Weights of a small image classifier.
Model: 1.21M parameters, 64-pixel images.
Rows from block 3, named by matrix and row number. Rows with one number belong to one channel. Each number is 128 + 24 x the weight over its row's rms, rounded and kept within 0 to 255. All counts start at 0. Numbers have three digits each.
# convs0: first 3x3 conv (model.blocks.3.convs.0.weight, 80x80x3x3, standardized in use), inputs 40-47, a 3x3 kernel for each
# convs1: second 3x3 conv (model.blocks.3.convs.1.weight, 80x80x3x3, standardized in use, transposed), outputs 40-47, a 3x3 kernel for each
convs0.10:112117141097134081129116123105131113120126093103158144083123150115144162160107106123122128131123122140088148101141141136072121108111130114152153110133149118119144104139127119083075119071135140141119157119151155135086
convs0.11:141100101087110134109099104139112078128182142165104115182136159152132135105113108141151208104085192100098100115134123141150157123136184188125144176127107149117101161121133152120143142151112128146176091113109148141103
convs0.12:101084168119136141073166164081077118144095174145116115152100099110092061090134162105110081093141136113112176125158138159159144142130133136127153124128125095095098103125161154155169156152142133152149131079114134120171
convs0.13:122100115106104075125103068169134087167162091101107098134107112134104120101145137166113132153113105134118111129125141142140125108133121106118085163128094119096093155136138131110131154176098116104093162144090154136109
convs0.14:152111115139138156106142128130111129144133141128108144103111137084096128093140122145134146136136138138125130102103103112093094110100100141123102117110089098102110133085118158132138140123130130116088096132111098097134
convs0.15:116135090119118122116111101119126117125133164130121096119089105101106108118105111145149136124106120134122110156191209185254215167217185161158160179173139170192118129125114091135158128105090120132136113137108130112109
convs0.16:138104137116104101132121097147114108184146106156146140132145118115105125124110149144105112125111152136133153133107115146099098160119151195160144183219157177179147148147149146122132164137114111118109118098088127110084
convs0.17:134113131108096137136140146138124137116096110127135138130112117107049124083101109097093103122125099106135124115121113106079107082075122120143136112127136105123157146165144132050109099096114157133129115136129136132131
convs0.18:121124145097109129138100117169127099104154092088123099124131142104113099071104140124114183169163132111114095146110126131112137119126148118133143147137152153097133167117115098113146060183146104103121114154155114145129
convs0.19:162151101119150125079112144134136158103138142093122084087144163114141166075060092146141141107126181077065118136119111135133145139127153148121130131142143153136135149145116139123139126165136150134107146158138146105136
convs0.20:104150133081148110120133128076112142141129117118119155125110127088112176080120130100107159104108122105119100144132130131113129152122106126136132122159129137151111088136142109134165137138121095132144128105119112115166
convs0.21:085100178098110151096112140116135199087098183089107133144118114161101077197151097139121147149113064116108124123149141147110136146138116131138184123113155118122144149127132165109138144114126137124155106147122062146100
convs0.22:146165140137146143116149139143151125121109126116123137134111150119125109156121137137117130130115138110121121136062123116042098132123125126124126130124131077110122141168147162123174156174190159135134119162140123125101
convs0.23:096097135093118151106120137119105158115102122144123154150096130101067141115103154172139129115116133118172083134148118130157155099106146124145152138156145102120160146162145118105093091112104144153108169130135154100144
convs0.24:098093091128150156128120149084127148103148145156178089052130144073075119163135200108135137109131125129145137166118116121114112143105110126115113154146116110132110152127115108153118117159157098122117076098081097106121
convs0.25:143098128145118133117121129144169065149161085127118154132110140154072124180119148130143181122066144127144129144119103117130128144114101125124156113144147085135149155095156103106116097110110180114150163100137129134118
convs0.26:154163123119175141105094095125170146115155147085100142068102104080126181122158141174092115102105156150119097125160122170150120147139133169156107113138119132112134108107093155150097150131100133135159115116122135122164
convs0.27:139155138105145142100099120067119151133153145081074126155146132115202128151154116127070111131121147148121125099144127116125152125148145118124112137139124133122103139170148165203154131086124099140116166124145107127146
convs0.28:179169116187132081167162115129101141185185073125159107149134166141086160126121158149151138124136133105120141155125167166110133149132138134159137127144104154136131127154147127083145105086176175147144156092078119073119
convs0.29:097106160103127127144150154118132115117151128127149132134107128137104106178120080145133087144117098153130130152158142147148160129149157153133160127136175106118130123086106130118135144130104139101148153087100140094107
convs0.30:164126170126138149112108167153115133132150128122166137129082091105082149080086094084095074103123133140084137127159151151167146140163135114060113139083110156122148105119097106145150113103115094153156105117136137116139
convs0.31:138156145147128099178163123086150158116082132154109100119125151121180133185115108127115095144163129118118135125166148126155136121132129122115136140143145144126126172160133153137148128153186164113141169090141100129165
convs0.32:131116109082118128157167155103149135108109121167151141188130184146120127111108089189157149137063121122129084131139139111139155110097137120118111108152137135160112117116139143119131125120164105123140100123165098088098
convs0.33:109076161120091161120120139134133162102099127078097129131107093128087114128137113094091122102105151135141115145153122168156122144137112126135111124118135112119106135109109125101111128153118098088101118137130101118169
convs0.34:131133127117117102144134108133141129140130140140146137067120187137129084135113121125131101161118092120131126139149144092162174106145126154154130113126141123130152122136121103121104126151130156149126142124111136138112
convs0.35:166122113150107115142170125165122122117132091121150147112125094140144124103106162157157084185182166122163213122134154133120133151115108123110119144122090138105083147137111125156085071108148128112111134135126114115140
convs0.36:165190083124160128101104138139183126145165156121054095138150135112154131144161140133187176053118160117107102140125142098129099094141114128112122107114157090137132126148100138205092099156092158125128105136130117182144
convs0.37:138150162108119110134111132170158131146149125097081112136153105109127126127097089130155144106117125115114088121138124117146160165154157160129110152141118107130108146187165083115141116123108132112130145130144121114145
convs0.38:120130135108100106085103121112138146136142147149121143103088105133119111137119101160122115135119106118127102118118126108138114109128109098157166147161138138167133124141141123130128112135103123121070106100143128112154
convs0.39:102135118129152151149169110151110122149107163140079133134175133106071075154158100126120162098104140114140130139138161113098133161143124143118111173119152142098140139086121157107099147176086143111134113099150104156145
convs0.40:148119110144137101150152119126134154117143130126154156101146141097124129146148123115127131156147164159153153156144134166139149122133134147126130147126151129156145143114127132113139165132125134161125133150121138144124
convs0.41:154087092126145113131153129107105132147135138119144145126094142169137133123148158118096132112120139100086134098115122088139131081111117146105111116110130146133126130115116144129125088131090128133148136165138114128168
convs0.42:160117146150117110080085113148083157142105083152122085127127106108084098113111163140162119119107089111109145161163125168138140162110134153129148121122157102159164127131133088123130119119171142107091131167160086151183
convs0.43:127102082143132065174124106137111149116119156103135091112078085139141041110144123108095091157178073147137129127133146107120140123135122123139111124140124141140102143138133129144096107117146121124121102189141075183164
convs0.44:144094128124138114178150106141106104108119124105113125149121118111115106122157129154105098114176127120112137112118132109119127117129118114143121136164154133180111153121098149128094130088124127128118130102123120100107
convs0.45:113118150159112167141127130130118151140163132161117142132092143143122159100106155113105165109125125115145129141124146139107141113132159113145119141114155148136139130089122095104159109121118116111149102118162105142113
convs0.46:126102121118148133159175121109118128105150134111104124103120126147120116092145104137131159112120172129113144153139096196194111182184151127123156105107145127090126149131161143151117136140089105147127121149133139147138
convs0.47:160161097120126123107154116111103144167105100126127156120142155052093128136189120099146129125112111141124120124130136136143152116089097148162135129113131120154170110101141124147134182114076110131158134149119146097109
convs0.48:150134177147129168135137138183144157148132139174142132124156129124162159092138140095103135109114133114125122168144130109164128154148102155152140149143138153143154141165210119160140127120103144172117131127114134128132
convs0.49:106109083067122097073085098104138170088132179096073128093151146086171174130138185139118120132129099142101133111120124136136123131141129115101139103150109112158104142145126125122122111133162143096123147118090133160121
convs0.50:062163150137132121152068083068119156103127094156124064132065140133071144125088139123140136132104119090108141133120110150126122130151149142135135157138103151092109113138139101125103083131150118144107128134150114127175
convs0.51:130110134077140161125175138107089116083100148147164131097108112073128124102161143107088142134157147118161167142116116118114149156163149136122127131133132135120110122118171111183110132120103079119124147166147132133124
convs1.10:142126130164089091126109124139146126129121128107128122113110100148108065150145116111128094101122080067133112129130174119075131131103107155126159170105128145118107168123166138123153149174156148088115152127116140152140
convs1.11:165150124182118131149127142094095114114113088112135157092098106116158120142143157124113137106097126091099134158128135171086129106103110117131116112146137116113138134142124152109129104165140133135133115150140115110160
convs1.12:124142172128123159136134141105115109160124114125117118148156109111133156110127158109125130133173143123174154146136132119122123122132121161161169118131141135138146065100138095139127147148126123133108135163144142164159
convs1.13:116119139124128176149139164120130168147153131132128103170134158181134168133130160108092134099074168107094115139146129125143145130112109136122100130113158124144169136166146117128123128126119110115104120142116100120102
convs1.14:110150103099131122098153165118151161114133153107140137143136121125139158165157118138120125145174129160170141114090128102061105140133130158133114131097102146149129130122122137148149120112135130117116116135136111134145
convs1.15:138132120130110098114098110151120105114102092103107105146132106128135114153118114172143138140159151108143146065053112030016102069087134117105102110130118113087098120140161092113128128118125149099152134078128141125129
convs1.16:093113109106161156140158148112102105153135118170165164145158156119134146099140153140133146146141139161130140093045119032000101109084151112081074098061073083075080128110127107114107107116101122152142118116121123100113
convs1.17:154112094148104077131132093116106126118101113103102103113130127172145128207154148168146122119102094103099079154106108116092093130104111110115131113126129149141118108108114136101131156159166119108098108119100089116136
convs1.18:152125137115132149102096146122116133108097125109082095152143132113117137077103108128158145151152134173151140119138142162170154118124117141176171143158134148115117119124153176135175097112097150131119125080105133123128
convs1.19:144124184111083138105164142115140164129125113136119103123123146095082135066077111131134152141134146161111136133129143160157135156151101129147137125126113126132090161152169138128134095102072148116111166135076148153105
convs1.20:104146159115169156176142146133116119147117121170133160143158124152127130126118146128094134143072153143093154144153154159150124144119137149154115140154114141121107115116168098122180113118144134142197135130158099101099
convs1.21:152107116158113102126155121124120126111092151117057121134164128123113137131152157125125140090097163139108147123117142127093127161114151144154166145135139147148098119120115174140130119108142108129180139099147129111110
convs1.22:120123111178093104139094125131124098129122107100118103102100129113120126125095100123122135102144147094139115152185169160190185143174146130160150177204167162182140150168150146110105172158136131118132142138123129120096
convs1.23:101101095117187154154188130141108113134156137150154138134124176117125138150144150120120127155126151164136149124121123108130150117119127142116113105173122120134142121133140100094117150117122146154152167103131141105133
convs1.24:092136143095132118132120163120115129129093103103117123160166158102158157144148141144126081147138102092141164151131121159163128106121137131154131139135079099097134092101143116148109138118105179160122143175142132172158
convs1.25:127141128120104140131142119124145129122143114094146134158133128109140151112128150127136147113117172158084149129137175134138155114119167153146135148136163186103147123137118161146119134152152123127142096106121109085107
convs1.26:124131132130101141148092109125143128134134130120090121174141134108119108153118143126154144124178154148146149151109128149111130098116117108145151114156144085069105127081134126109114163161117182194147116140110097130148
convs1.27:155117143139092171095076094150116130159146122146144111117097073131122082119106089079130118116192160112138109154131119158103139135114136118111129141134157143148153122095132092051090149141140118140114127158134135136132
convs1.28:085119134105174142111137104106099119087084057128119138116107109147103098122141158164124110173125103118133115139131149113123125112126123124131109129130124131109131110108161131129131110162178138108099125108111090109107
convs1.29:109087118102088147148137148135126143122133132140176175130099129093130137119182156118116136139144140132145132088106099087107126092111114113149127147124134140098107112094094114095089159156108172151132183115121150160124
convs1.30:120119130130140127110140158129091114119142105119107120141150148158150132107150160130097133176135139164155133123135121137149139141131125158168121117129134131089133134151117127148138100103135116094131123133172134109147
convs1.31:105156165136128132101089162145111129140120124128126112112155146133107062109079095126102127165159093132126091112123121117113096104097121115090133104131128109110126104103121135140117167147116162102110116120120149159135
convs1.32:093111093129132168127143161128088109148141147148144154163098112103117158126161143109105098090141095118129114125123121169162142109139135176143107128125147118126146146157104107128108141110093147129113127158147137158114
convs1.33:171126108188095128140090120135114142118115147161102108142127130143141174125130151158132127119171137080143136144112126083055100064057136135119117122148103096126092121103135066069115147147158131169136097180135117120157
convs1.34:140152100143113087154161149137162164110112119106138143101096109136125152184172140119123126189185144119153102103128145117102127148134108129154158169173144156136140182130122148146163138172135148124147173146128149158135
convs1.35:152094109159104146155130143118134109140120125170126123113147144129143118121110148086098105101069090123095070144102116127105125124127133101142125118150151126176162145129114102104117116118120129126105141139100120122119
convs1.36:145138126127066082101124103132130139141098116077092088127159134079143163103128143123160152111126159162131128130113105153168125158179144132144140147129144128145100154100108163200143089091126159138120136133126158145136
convs1.37:140133131113100093107115110133120127108077130118108097122127114099085092109127125132118143126116132137120120151148147138114117140110105109099128141114112123092111155161166125110114131148163136150121116108115109089103
convs1.38:132118128128131156136122128109109125127128112116133140137128148129172173123130134080118139131105140107105130164145119148134108130135127095089104118113083121095073115145136108124145107112145129173178114117132125136146
convs1.39:164114106156080075156113074151108116153120117158152122104173117115109112121143104146100103103108108112113108129112088128141092166157110132145136109106137072118150118124099164139104158126137127136133129110148123103136
convs1.40:147115109133112134133104135170142094154131098167151140083094109125124120157154119148158139107115116161141137071098133118121139126151138124132110116120127117134151132135137146140147157150153126147094119123113128124122
convs1.41:142143164175126153139103129122128096143151155109128134130115106134091131123101104117126152100089137118104122152155156126165168145155160101162166104162151124125121135155150123139150145139150086123164095126133109122129
convs1.42:140110125118132172132193182107095118091097141197150146139132136131125164134151171175117127153111089133158106091091116063108148106150129131121116159061129174138161091146127090113120108107116162127130149128122117143144
convs1.43:143130155161152124121113126121126116146145162142108120144155109134158180136147153140087144134102174133091152105126105136158131138130114119122112127150164114110131109092094121124136103117115146130175110094142121080108
convs1.44:106134154136107111135126128179157145151132124137140103121170162126140110122103141122133139112131128126128127158136106158135113132106110142133106145126101127107099125134106106121140122134129151144147105123134125131162
convs1.45:130125162136116161129127141124113102120145145124138137118135142093130184105115105110142083100152104110117127136144149073129155088109154146159160130109158122122107078134141105139157139184157107108099131087094114115117
convs1.46:103085091140094107138120124129115127123129116105125143109091093136088127156127147104128119098121110075122098123093141109071120130123149155157140155125132154130106140120135122090132149138167130131085167147100135137116
convs1.47:133090087130094099114126121096113140122105117137098116161128083148091115123123117153132135129156164129151132151132134118110117161162110123111089106091130111176106109117138156166102147129136131117089125145129110138155
convs1.48:131116129118133106128123106122117117142113148191157158085094126105106110113139136146099110137131130071128126137138159078090126093065104092127144116133108108112116157179152052062115105113128156157134159141114119114142
convs1.49:077109154108173244104154154152113118161150133140147125080062144094133124143168100096171113116185105104156117122128126120155116126127128150110107126142116134160145125136116126123115113133148112146123111135131112109133
convs1.50:119115153100112106125129120196202161131145155095075092148151160118124138097152137159168128137123127140106138113148107127134118142101088141120150126116118132099100121141173137160183103102122121110146121100128134123122
convs1.51:099138165131189123161131103147180126143154153114112139127116104138130154115096127135155138188142127151137133144170133146130138113121138128171154150104114130117144154172141135127143144143151079126099103119111093127124